python train.py --model="image classifier" --dataset="coloured fractals of 300 iterated function systems on busy backdrops" --train_examples=97500 --image_size=24 --crop_scale_min=1 --horizontal_flip=false --translate=0.06 --rotation_deg=10 --color_jitter=0.2 --cutout=0.25 --targets=["colour"] --num_classes=12 --arch="convnext_v2" --isotropic=true --norm="layernorm" --activation="gelu" --mlp_ratio=3 --inner_norm=false --patch_size=[4, 4] --conv_stem=false --layers=8 --width=192 --kernel_size=5 --loss="cross_entropy" --init="small_normal" --residual_init="none" --optimizer="adamw" --lr=0.0019 --beta1=0.9 --beta2=0.999 --eps=1e-08 --grad_clip=1.0 --steps=26000 --batch_size=128 --epochs=34.1 --lr_schedule="cosine" --final_lr_fraction=0 --warmup_steps=1300 --weight_decay=0.06
Rows from block 4, named by matrix and row number. Rows with one number belong to one neuron. Each number is 200 + 20 x the weight over its row's rms, rounded and kept within 0 to 999. All counts start at 0. After the name is the row's rms in percent of the matrix's.
# fc1: MLP up (model.blocks.4.mlp.fc1.weight, 576x192), inputs 48-95
# fc2: MLP down (model.blocks.4.mlp.fc2.weight, 192x576, transposed), outputs 48-95
fc1.383,096,189,155,211,185,198,190,222,204,175,184,201,184,203,212,171,236,212,158,225,188,203,203,194,227,181,189,213,163,186,192,190,209,196,189,188,168,222,215,267,179,219,206,201,162,193,169,200,202
fc2.383,096,198,206,176,203,183,181,194,211,175,193,238,187,198,261,210,181,211,198,146,198,215,185,193,201,198,195,224,178,202,213,183,191,191,226,183,187,231,195,173,227,195,227,203,211,212,220,197,183
fc1.384,107,216,181,197,181,202,202,192,195,226,209,210,189,197,163,198,221,205,190,182,231,191,176,180,199,207,212,170,154,193,145,180,204,181,190,221,199,189,171,223,203,156,180,215,179,201,224,207,201
fc2.384,105,212,191,207,241,211,218,209,194,185,189,176,201,167,175,189,209,194,224,208,215,213,199,196,211,214,170,197,209,184,179,182,212,198,192,176,230,222,188,236,210,190,205,177,231,190,197,179,213
fc1.385,098,161,194,227,165,206,219,207,221,214,186,210,212,212,159,232,190,175,155,213,225,212,217,198,186,186,213,192,180,190,192,226,199,227,190,219,233,202,212,195,172,194,151,208,192,188,211,198,209
fc2.385,091,231,210,194,217,202,206,156,215,205,203,216,187,220,242,199,193,174,229,211,182,189,204,167,232,196,173,218,157,189,230,185,190,194,215,202,187,184,174,166,199,256,199,182,177,170,189,191,194
fc1.386,101,167,201,208,187,165,196,217,204,186,209,211,194,208,231,188,203,207,221,202,206,247,221,151,224,156,208,219,188,171,184,201,228,203,186,206,189,216,179,216,194,164,158,188,187,193,214,206,178
fc2.386,066,189,186,174,214,225,251,200,198,201,222,208,191,196,202,199,194,186,196,222,218,179,185,200,188,208,180,156,219,190,205,196,204,209,206,183,213,209,201,251,195,203,197,208,195,228,237,175,176
fc1.387,109,203,179,194,211,197,186,213,174,214,215,199,195,214,168,236,200,201,173,187,208,190,226,194,213,185,223,209,193,200,205,198,195,200,165,168,185,207,209,193,214,232,224,166,179,200,192,164,225
fc2.387,097,180,189,212,247,202,193,261,174,198,194,161,184,199,152,216,206,169,203,213,226,183,178,200,195,188,205,175,186,212,190,212,175,190,215,188,190,219,181,203,181,168,212,198,207,185,195,204,214
fc1.388,088,175,195,212,186,155,212,226,207,197,206,209,190,175,214,187,243,199,194,213,191,236,185,153,233,210,179,223,159,196,195,188,223,177,202,197,228,205,174,253,218,199,187,215,202,194,208,211,198
fc2.388,073,214,207,162,198,212,152,173,239,195,195,185,192,180,217,170,203,156,193,190,181,209,195,177,219,192,154,173,223,199,208,200,191,178,217,191,208,167,197,173,202,233,219,223,220,209,209,215,206
fc1.389,098,158,176,197,197,189,205,218,206,180,179,207,201,194,203,189,195,213,201,182,213,168,180,176,217,182,197,216,159,160,181,202,190,180,194,191,185,238,180,222,184,230,214,214,210,176,182,215,195
fc2.389,100,199,164,166,217,182,195,195,206,213,204,238,187,225,229,213,200,182,197,207,203,175,212,190,197,160,202,184,182,229,234,202,205,191,228,215,179,210,197,205,164,212,191,167,162,220,223,198,191
fc1.390,094,185,164,176,203,217,208,213,191,222,186,194,211,173,204,191,230,215,179,213,211,186,190,214,190,196,207,220,187,202,155,131,183,197,215,182,183,212,234,174,212,211,195,200,181,222,188,214,187
fc2.390,103,201,201,177,168,225,190,236,200,231,196,200,204,143,197,195,191,220,213,219,201,216,194,235,166,178,208,187,246,200,165,196,194,217,163,202,212,204,233,221,211,190,161,240,196,231,192,205,214
fc1.391,103,215,196,209,231,191,179,187,189,207,218,214,203,182,216,182,239,244,198,205,205,185,206,185,207,195,193,167,186,178,194,196,214,199,162,196,190,193,198,220,207,187,196,214,177,209,168,214,187
fc2.391,073,212,188,192,220,193,205,184,215,192,254,214,190,154,235,217,192,204,222,217,239,216,194,234,218,212,184,180,198,212,196,230,210,198,197,184,207,215,195,227,225,177,177,197,181,160,213,196,204
fc1.392,105,187,181,178,220,204,201,211,177,205,174,215,212,207,186,218,201,194,244,211,209,173,198,151,208,255,176,217,191,189,215,197,215,174,192,186,185,217,226,216,170,207,211,178,202,203,207,186,219
fc2.392,109,200,144,218,214,216,215,223,140,214,208,210,248,164,187,198,177,171,217,223,173,176,202,215,190,144,233,206,206,196,200,229,208,209,197,210,195,169,200,216,144,204,188,197,200,205,218,199,205
fc1.393,093,178,173,203,199,163,193,240,217,187,194,205,188,179,211,168,215,192,181,224,194,191,196,183,194,165,187,236,204,212,195,203,208,191,187,207,204,194,225,189,205,202,180,190,206,173,187,190,191
fc2.393,112,213,199,204,217,217,230,210,226,204,218,196,165,224,191,176,232,194,189,218,216,187,186,185,240,202,183,189,172,195,250,171,197,165,245,213,190,192,168,196,177,254,164,185,147,190,172,195,223
fc1.394,102,181,219,191,221,206,202,216,227,209,191,251,146,196,199,189,185,186,180,171,206,156,214,183,209,221,195,202,215,186,218,211,186,214,193,200,162,181,180,216,165,200,223,205,199,177,180,201,176
fc2.394,088,186,179,181,219,231,217,242,174,220,207,195,215,181,177,208,205,182,202,249,208,224,171,209,163,184,211,192,193,219,200,208,188,214,181,218,180,206,187,213,177,195,219,191,194,202,237,187,200
fc1.395,105,218,197,209,198,188,201,236,187,213,206,196,214,207,206,223,202,229,190,201,200,146,203,199,183,222,202,177,176,209,165,186,220,207,212,171,177,195,204,187,214,185,213,237,203,233,174,207,215
fc2.395,132,230,206,211,214,200,211,201,190,209,196,215,215,162,189,214,218,182,208,213,224,196,182,201,226,222,172,172,218,178,159,190,194,166,156,230,199,219,195,205,188,198,184,201,223,202,176,216,229
fc1.520,097,186,177,199,225,241,213,205,215,216,196,219,190,217,190,208,195,214,200,161,220,220,228,158,219,234,199,179,190,190,229,212,205,184,179,190,214,222,207,239,176,188,202,179,185,185,188,194,205
fc2.520,091,209,174,166,182,218,208,234,206,209,222,164,198,183,192,207,186,181,196,194,195,185,198,197,205,192,175,154,204,183,226,223,210,228,221,197,206,178,212,216,218,185,220,211,188,225,211,212,197
fc1.521,105,173,200,200,185,196,176,216,183,217,217,218,201,162,190,180,220,203,175,175,232,215,207,153,210,194,189,215,167,231,181,210,199,222,190,212,215,227,225,215,196,213,184,203,171,166,201,196,162
fc2.521,102,196,207,234,170,181,185,207,195,162,198,173,245,177,171,176,200,176,190,222,159,200,183,191,222,214,198,198,204,162,181,196,227,221,196,179,216,198,208,194,198,215,213,215,223,227,167,219,208
fc1.522,092,210,184,211,195,198,177,199,223,200,189,217,176,188,211,247,227,207,201,221,222,211,210,174,244,189,168,201,191,207,156,228,195,201,194,185,151,206,163,216,179,161,188,194,146,221,194,217,155
fc2.522,077,207,231,214,189,191,171,195,218,178,185,215,204,198,216,188,177,221,232,158,190,201,200,203,210,215,195,214,208,199,194,179,216,195,222,168,213,218,191,181,223,192,210,188,221,198,189,200,171
fc1.523,104,173,233,197,212,144,214,230,217,197,216,208,173,213,221,172,186,176,173,206,200,212,201,178,194,190,199,213,213,207,183,229,218,206,197,232,205,182,217,201,192,199,180,221,207,146,228,221,204
fc2.523,138,207,217,214,214,219,211,191,209,185,238,194,175,237,211,213,219,208,195,201,210,205,191,175,205,192,197,213,157,206,258,163,200,193,245,210,178,208,162,179,193,245,195,185,158,147,180,177,206
fc1.524,103,201,201,195,226,197,179,232,202,190,212,195,185,202,154,206,256,220,163,229,172,195,212,184,218,202,217,207,211,214,185,191,182,191,208,190,187,145,212,209,201,208,190,171,223,203,197,204,224
fc2.524,118,235,153,184,213,228,227,207,172,219,221,233,216,212,200,198,198,216,194,195,195,165,196,192,197,185,207,241,214,225,227,209,209,189,214,233,203,174,173,208,132,216,172,221,158,205,186,195,179
fc1.525,110,216,190,187,239,232,188,193,185,198,214,202,218,178,187,178,223,202,223,189,200,158,208,185,211,189,171,188,169,210,204,162,222,192,191,197,205,213,174,219,203,182,221,206,167,212,213,180,188
fc2.525,091,224,217,214,193,186,196,182,222,196,242,176,191,219,196,232,230,227,216,212,193,196,194,230,214,225,205,235,171,193,210,183,210,205,204,201,202,182,187,214,216,221,147,191,190,205,188,179,197
fc1.526,098,184,199,139,230,198,191,220,159,215,209,208,206,187,218,229,231,222,189,197,205,163,211,174,216,204,214,235,199,207,187,159,207,182,170,193,223,198,208,203,233,234,177,184,196,176,194,162,152
fc2.526,090,247,219,209,205,166,224,190,205,206,208,229,220,162,188,201,215,172,189,196,212,201,195,243,171,221,193,207,213,178,192,181,196,194,180,216,195,181,203,221,182,233,188,200,187,177,166,172,217
fc1.527,095,179,185,197,183,185,157,182,208,209,209,230,183,141,222,225,207,230,187,207,224,176,180,196,232,184,181,196,222,183,199,200,199,190,190,170,183,195,186,212,188,181,176,184,191,229,176,197,219
fc2.527,079,214,184,213,213,178,187,199,177,179,203,206,242,231,221,226,180,225,233,175,149,202,192,179,211,177,237,196,172,172,217,171,205,213,212,196,176,171,160,185,177,211,210,206,191,159,144,244,190
fc1.528,098,200,193,235,220,205,214,211,253,210,221,219,151,193,192,188,211,196,173,183,190,181,222,192,199,171,190,206,188,211,213,202,220,209,154,216,214,180,192,198,177,187,190,205,176,178,199,210,199
fc2.528,086,209,175,208,187,175,178,209,190,224,207,195,228,193,194,232,205,198,215,233,189,217,232,216,183,176,198,193,208,212,186,198,220,239,178,193,201,174,207,229,186,204,220,229,205,185,215,226,217
fc1.529,096,210,179,199,155,176,228,208,211,215,219,198,217,184,168,173,197,176,153,213,206,211,170,225,198,192,194,168,198,208,181,196,188,169,201,167,191,187,202,210,214,216,211,208,215,229,199,178,209
fc2.529,110,193,236,223,179,147,179,192,201,175,180,169,202,208,217,233,193,204,208,200,207,204,206,191,209,217,206,175,206,180,200,197,192,204,195,196,176,210,194,191,223,184,214,243,234,156,185,237,220
fc1.530,093,194,184,187,199,184,231,210,222,227,183,208,201,201,234,159,226,200,195,214,180,216,194,162,219,191,211,197,187,189,187,201,199,179,175,202,194,198,193,218,185,167,190,202,208,166,198,207,206
fc2.530,070,185,177,206,240,226,217,244,186,217,195,190,205,176,175,210,197,209,207,215,194,207,184,205,191,173,215,195,200,191,209,230,194,206,199,197,206,173,240,220,182,180,175,164,222,174,224,169,191
fc1.531,103,208,167,194,203,180,180,223,180,195,227,207,189,219,175,209,209,227,173,168,190,193,181,211,229,183,192,215,158,188,196,203,196,213,176,175,172,221,184,204,197,192,218,146,189,200,201,173,209
fc2.531,078,153,199,239,235,207,173,209,199,204,182,177,177,240,145,218,222,185,175,223,201,201,213,199,186,192,210,200,165,204,199,193,206,193,210,199,191,228,193,202,202,178,218,201,198,207,183,213,212
fc1.532,113,213,187,207,192,234,197,192,205,224,203,193,181,183,200,213,192,207,172,166,188,210,193,187,225,200,199,213,173,188,209,202,208,190,210,178,205,220,171,215,166,214,210,205,190,201,193,219,201
fc2.532,128,209,205,178,212,185,202,187,236,204,247,186,170,221,232,217,218,200,237,210,198,204,221,179,194,179,205,181,193,175,243,174,224,219,240,218,211,208,181,167,237,204,209,162,168,182,184,198,217
fc1.533,092,202,191,239,193,206,201,225,210,225,160,198,205,173,184,205,199,194,183,173,212,220,203,189,198,206,171,221,154,192,198,179,196,181,235,207,173,196,233,185,198,178,178,228,197,215,211,245,192
fc2.533,094,168,224,219,182,182,171,200,204,170,198,188,220,171,208,206,194,201,198,204,181,229,188,199,221,186,226,169,178,170,159,194,194,194,167,178,197,169,218,178,229,200,213,194,224,168,209,221,210
fc1.534,097,166,181,208,196,222,208,227,196,217,187,200,212,199,258,163,221,208,201,172,207,232,197,187,196,201,222,195,192,200,184,178,205,203,169,187,220,202,204,208,179,174,199,210,189,201,198,226,188
fc2.534,088,175,212,207,232,202,190,233,178,198,184,145,179,180,170,187,212,177,199,218,219,209,196,222,188,160,193,162,171,212,197,172,183,197,196,197,181,193,222,180,191,156,149,173,212,193,193,224,218
fc1.535,098,230,193,172,186,198,216,170,210,208,198,197,178,180,173,190,203,222,215,208,215,181,217,195,209,191,218,233,196,217,210,190,201,211,214,190,196,233,185,204,179,152,185,191,170,200,216,201,173
fc2.535,100,197,183,210,239,154,220,240,182,210,207,157,199,209,159,180,229,168,179,207,208,168,189,229,192,207,184,218,215,199,198,217,198,216,199,189,201,182,197,177,185,173,200,181,205,226,193,183,154
fc1.536,101,190,190,196,150,220,212,187,198,189,196,228,202,202,188,185,189,214,185,228,208,182,186,176,186,215,227,215,198,208,194,203,182,205,225,201,205,252,203,187,188,190,220,199,179,208,213,201,202
fc2.536,113,204,182,226,158,182,194,193,210,218,183,201,223,153,184,184,190,177,196,213,175,187,219,238,154,183,225,191,224,200,170,213,211,208,174,197,196,173,212,224,189,189,199,212,215,221,216,217,192
fc1.537,104,192,173,210,187,217,195,251,218,189,205,211,183,210,217,199,210,196,215,177,191,227,255,182,215,179,193,223,206,166,179,197,201,217,187,189,201,218,196,224,184,182,144,165,193,216,213,190,184
fc2.537,122,197,170,182,214,184,208,233,208,223,214,223,151,191,212,197,198,203,183,198,252,217,161,235,172,205,182,211,177,225,185,203,168,162,214,216,194,231,210,206,208,193,228,213,191,197,202,196,206